A small multi-label audio tagger, trained from scratch.
Model: 1.54M parameters, log mel input, arch ecapa_tdnn, activation mish, depths [12], widths [192].
Data: trained on synthesised sound scenes: up to three everyday sounds over a background, 26041 training examples, 19.2 epochs.
Rows from block 9 of a small multi-label audio tagger, named by matrix and row number. Each number is 128 + 32 x the weight over its row's rms, rounded and kept within 0 to 255. All counts start at 0. Numbers have three digits each.
After each channel's rows are labels from the 100 clips, of 14976, where the channel reaches its highest value: "top examples" is what is common among them; "peak on" is the class under the peak. Only what is clearly more common there than usual is listed. The data: synthesised sound scenes: up to three everyday sounds over a background. In brackets: how many of the 100, against the usual share in percent.
# c30: last pointwise conv (model.blocks.9.c3.0.weight, 192x192x1), inputs 0-191

c30.19:163204144156117083167196102157117156117183131166133155160126072167098101090133122155128091121073139175077118113106201125122161122116162117127105153103081102178079170179107148157198101129108194198139074122101095118101123101108124131137142076105098145146133148108101179131148122198097103102082087147082136180099138133125119143128114223150103090071133084116126197133095160114132143106117086176151114088083094103090112179114171150121110089145149098117131143097136103163120106118144135142119093082141108163160118099137119125139066116111157128154106153131086125179098109131155221147
top examples: number of sounds: 3 (72 vs 33.2); snoring (54 vs 5.5); spray hiss (35 vs 5.7); muffled (low-pass) (34 vs 12.2)
peak on: snoring (46 vs 1.6); spray hiss (33 vs 1.3)

c30.125:112095115102075174121140141083101149110099095135159067107166104176171215127100181070115118197106158148127121137122074135135139189127123084136077142187104142089138145108120129175102141092146152096131097120126133152127166138124131112190113082162107140131157147129127069151149119122142152159083100094106094095085138099130126170146092158153103090109105076196146091125133148177122154075139071091113115056067094165066164122080092122103151157082088117151148129107107107183147112088124160119151124179126074091157132145146168173180122110134162091116146118172116144183163116209179113122
top examples: creak (57 vs 5.6); beeping (37 vs 5); first sound: creak (30 vs 2.9)
peak on: creak (55 vs 1.5); beeping (28 vs 0.7)

c30.175:137138167104142125119094108142086066107112118072113162092115170121149086073090087104145068168073158148150153085090104122113170133151132073162207084124155186158108171101104101150137139104111166118144159202164160151148085188104133059110165087150120150098145115095131123160119165197123099109104146181116112141113138080095156131095154150125107137139112170168106123204123084157172159167126166144120134126129143231102133139177128155151110122156095093128149118114171154104077190087140122116099115113117111134169072139083122113105087202103087143102101101089107103091130102111108082159
top examples: bird chirping (55 vs 5.4); rain (35 vs 5.3); first sound: bird chirping (26 vs 2.9)
peak on: bird chirping (39 vs 0.7)

c30.0:114131169123158127127145117105149133079167143086096133113102122110121071122088117180140100092210151164131151149139107152119110132067113191119138154156172104143123090132136117179130090172135154098139131093186169111094176106165167136149110101143150104129149081152153108128132125153117137142115209106120103094093166124080164087174127178114126102115156108221117117162072113109170144135073096095114126118107134178088146136109151137147130153117081074159151105093087145141193102095110153127175140122104173056096166119186055214137147137163167092102185102142140170101121106108200073102
top examples: barking (85 vs 5.5); number of sounds: 3 (65 vs 33.2); first sound: barking (46 vs 2.9)
peak on: barking (42 vs 0.6)

c30.123:122096107136171117166105164126139121148150121141177195104169098169081166096125122141179098100109089131093217123189168097164110110081100142113120102123195096129111067167131133124150136186131148093124144131166062106086114101145109161124098165112139083122186152154141077118127114112088090134160132098162127088128163120119093079154199119136176114162106126069176208149114073111162121133058186112124099110155135142172101111137143076103116115133081163127097112212124106117162144163131144119114176143074116111089138197166141083105142133118174165163097180135139159100132141131151095083
top examples: number of sounds: 3 (62 vs 33.2); barking (55 vs 5.5); laughter (28 vs 5.6)
peak on: barking (45 vs 0.6)

c30.135:110191105109130170131085171118138083144170121128131107145145108118117115159132165124088138154164145170152130107078098079125146194167095136136194120104120087198140081106122111104101136102168110216149119124086120147174119205080141136122189078097126117092112089134134135138118158105122145138109122150092079135156073077054156119178153106093105101148102130133125150121111121098142088069101176160072110147188087130107115168142211167151097119116118146124087113133109133175136209138187124148085101163090091122154093201151111116155141096127087151128116167138174195093147098171111120147
top examples: number of sounds: 3 (60 vs 33.2); clock ticking (52 vs 5.3); zipper (42 vs 5.3)
peak on: zipper (37 vs 1)

c30.75:105144176161149115161152108137135123165118145113137090139118094121121157185128135130135117059110110154163123096125215133153130184147152119142114131087097120149115091105087129162126161121138087123125141104105142119094194139154150117122134105158146105099118173115152182107132118091131193197123134077116098083110102118072151108188087212153128089140132133188124123140099096177119146106122112166114142202085204202084141108132148113152134199139113098123169111180125091117108108115125088168127063099163141091179083115144114114194170088088075137124138093131139094187104078082111089203
top examples: beeping (73 vs 5); number of sounds: 3 (65 vs 33.2)
peak on: beeping (55 vs 0.7)

c30.149:090111123166075110105109130123157101104112184099137163152137136164113159099138096158087106141095134126134148184140126104148147125100136133097092121210188144116084122190134158161134128146153158163181060141178216106115032102101124112152098183159140087159165207148120151139235104123149143105101120129162163173101115150118155153124117122139130097106124120171136129071104160140103110128161208134086087157180150161116107074089178122182095111095088139166113140122080070139091126117163110147150093113095121141115110168139132100111134125195126112144074130189101147135134119128097172102
top examples: phone ringing (75 vs 5.1); number of sounds: 3 (74 vs 33.2)
peak on: phone ringing (73 vs 1.5)

c30.146:090120129115121123136131146115121150063100076142180127140211161106224154139169173143135099125110139120118125206111124194154123086166137079112123080135068141104138219105136148165143126138112143110203138144220203093109077101075130162149096073088194120130106145155138160164138123126112141086154132092055134147114090089110132124124149138163136111143155118101102088118123134113110151091143087073161105148119136087134178106103148123078113108139160093137156112098126119151108116099095154169125147150150136174122146099131107139161111136129186102112100135082112184082162112191127164052
top examples: thin (high-pass) (48 vs 11.5); laser zap (37 vs 5.5); water drop (31 vs 5.3)
peak on: laser zap (31 vs 0.8)

c30.24:100166103148128177137119117248144178129155255117105101168056114129133141102123108191135162106106095097138100073132123138096120143125122094143139149114189129184135142158130113140143082122113117094140096083191131115148126137140125117143142094103110177155095118107096107155097119157144136163115123105091234128114109145093087127145182101168097129177129129095098162163121147067104123169132196119189186147098109148137110072075154115150148089098151123104112136143124107112161161103095129083111095113124086122123144138113150118131094130129171137166120152125081116195152115104130184096
top examples: muffled (low-pass) (71 vs 12.2); speech (31 vs 5.2)
peak on: speech (25 vs 1.2)

c30.120:142132129099213143094095127101144118135147100169113130132178065171122157101105178131087107099164077178067164133184140082158119158110109167125143132133165123098099127129154127195135078112120095093151057093111149135124123123109154127140153124081079119154133147071088151231106136118206124170169116123131162104179062121106114101108068071125144156128155139100120120050118089093171124131118164094118100191122079131084120110086068137146206144104147123148137124133147087139105161139147149091146117150129106155063117168095187160135113129169096135127083119112134135139134137208116115106
top examples: glass breaking (80 vs 4.9); number of sounds: 3 (65 vs 33.2); first sound: glass breaking (25 vs 2.4)
peak on: glass breaking (46 vs 0.7)

c30.160:084134117145130162124115107172107153151099177112107182124128107126132191151123121156178114114145105076084080086163080174140143124157108111128120189113187145119129106162076104136098102115134105142091115117116118102096142198122119155113164117188109147143088140122130117152150101175096160143099171096115118149154151136119114096109139147138092127171115137154096153255091111144158168146077156205133154135163164169079106092147164181139142086130143093178065148129103151068140120112164139152124134122091115083143163145144137142196122153115057129142115082094144061163150096080089168088
top examples: barking (96 vs 5.5); number of sounds: 3 (61 vs 33.2); first sound: barking (48 vs 2.9)
peak on: barking (79 vs 0.6)

c30.63:101130091197144175177163123146113121152126151133093111249140094078116102127121161122103143124085111132123170110193183119170107099104141212147136080148145135155125053153119124142152133123087159134135168114122092118090137190156121119148128161120169118120182127153086114109140104149111118115159131110141153100105072118085112114090109128202152104161136114113158101165090195105163139159130116143130086101071124130119092131118081117091111090089122151079146125165124146120149107117064077143091255191095105087140092119079111127098132179120171150140147088125116141188118097140146094136
top examples: laughter (75 vs 5.6); first sound: laughter (30 vs 2.8); mains hum (26 vs 3.7)
peak on: laughter (60 vs 1.2)

c30.66:139103077083110148175151120165126127123081113106119151120136124140135133110157148094106188120111113164074112135112127104151130154086097129115097091209081178115129176099159154161116166114136164115167211168131189140113085113102105120135142108116150114143109136120175094135160177102135124151104083061129109119083141106177124134137132173135052136125111084161124131160195099132109174165108099110115162139088116176095172185110103112137124143105111163182191088092103093108104136113105136165071084098181130155091106108102089099129114205086107208085080120126088098154188128168117097201
top examples: bird chirping (69 vs 5.4); number of sounds: 3 (66 vs 33.2); background: helicopter (28 vs 5.8); first sound: bird chirping (25 vs 2.9)
peak on: bird chirping (52 vs 0.7)

c30.93:070120176127120167165080128147125104148156106142122109108140109102132113138154097095111106127129143091137105143136100133159171095154180125099128180193083132115095061153102095153091103196084108175127116126083128124126089144134094110102140113108137136102047127095110096102169131178094110121150156133133128132131201165123117146116096175131159083145110207128123180118105130182118094144159086157124148097133155119176129079204150176153117132119225146086105158143135125151182126189199120184141105089160108131125128089128188080098157078133136115202160185106154148113145096134146207131
top examples: text has "noise" (44 vs 7.4); whistle (40 vs 5.3); melody (32 vs 5.5)
peak on: whistle (32 vs 1); melody (25 vs 1.9)

c30.121:092137105126074096092230132137155078213082143127125109154083157153119154154166112129120172089130051141132066082105180099119154143153140136156117151076133088142138106095130140078121101142087086118101078209108136124125179146104147153136144097102178138105110137110100155121107114149139187113127103092106039143171177156151095131132095168200100127185090078132130151146122122106116143094127142101132125071145096119189138107179102155133124095171153127124123134163121129100143089138254114151104124112111128131118110126123080151122155140137088174201147153149125105156128135141163168108
top examples: number of sounds: 3 (79 vs 33.2); spray hiss (72 vs 5.7); muffled (low-pass) (43 vs 12.2)
peak on: spray hiss (68 vs 1.3)

c30.28:132139094144088124127138112199108122102197124166093220177108091129104148143136131138142092114100167083187110128141084124165123077117129173088125053185089127188166181135104121159125131105099119148201126142157189139145162130128138111108123132094181127142070169147148133164127112112100151143080087173120166156097084085091165088068146185159143119115168136138075129103110147116200091095127088133118143151083165150115142137118141111140149112175089146122160121096096130182106196130087140126105156111121188123127151092099084101058139110138184111098091173081079138086097161143148143110
top examples: glass breaking (47 vs 4.9); laser zap (41 vs 5.5)
peak on: laser zap (37 vs 0.8)

c30.111:079126146209086129124083120101139144168153097115144126175128138141134125107078214160120112173118161096125100140165088131202129143096139187119084101111181121198184154114110148103126115117117185130189092129113103144136162152091160103086151095127188146145154108132126095114106085123154130125084091169155216131099071176118137123115216114123144113145112096145116146108118156101089089090188153163116151102078131114147121113120125152148122163124129167110093107134108095154135203130097098099094107147073069092154128205150129191162120157147116138173104194113166089118119129148121181165
top examples: wind (49 vs 5.4); muffled (low-pass) (33 vs 12.2); zipper (32 vs 5.3)
peak on: zipper (29 vs 1)

c30.133:140097151140203131112119098149105161173110065126158136050180105097255112130091153152087078156173128077120087154152111213111100128139111080116138144131133130124105093097099131214157160121075089147123084122086137135125110082166149131107131129132133093171112152114137152147171123122181136162183111153115160142104175120141134121135077142142181068141163115099179154113143101106141129099132115137112137175099120081134136170133143132126199136123147138136174130159117085136136123183076135074150088118180150145119146144108149117128115103164148138113104106136146143081136148108155065125
top examples: thin (high-pass) (81 vs 11.5); laser zap (43 vs 5.5)
peak on: laser zap (37 vs 0.8)

c30.145:102098127132135110129171137118107070133168142129137116126133113139124185135152146084156097076106081098113073131123107123141154112157131138154110149113133112121085114148160160158081142126154142174197141153118146143177149193058193104160186149160182176139130204122186107148108123129152238092089207149150115117094159140157202128082082115163152124146154139137070117158093115134205102101086094098102125164133143178100115151123120108135175099142097141129048108112094152123127161103080171162135160122116090108089169091147079167113148112117129140101158152113101142198075138142136168139
top examples: number of sounds: 3 (68 vs 33.2); church bell (54 vs 5.3); knocking (48 vs 5.3)
peak on: church bell (51 vs 2); knocking (31 vs 0.5)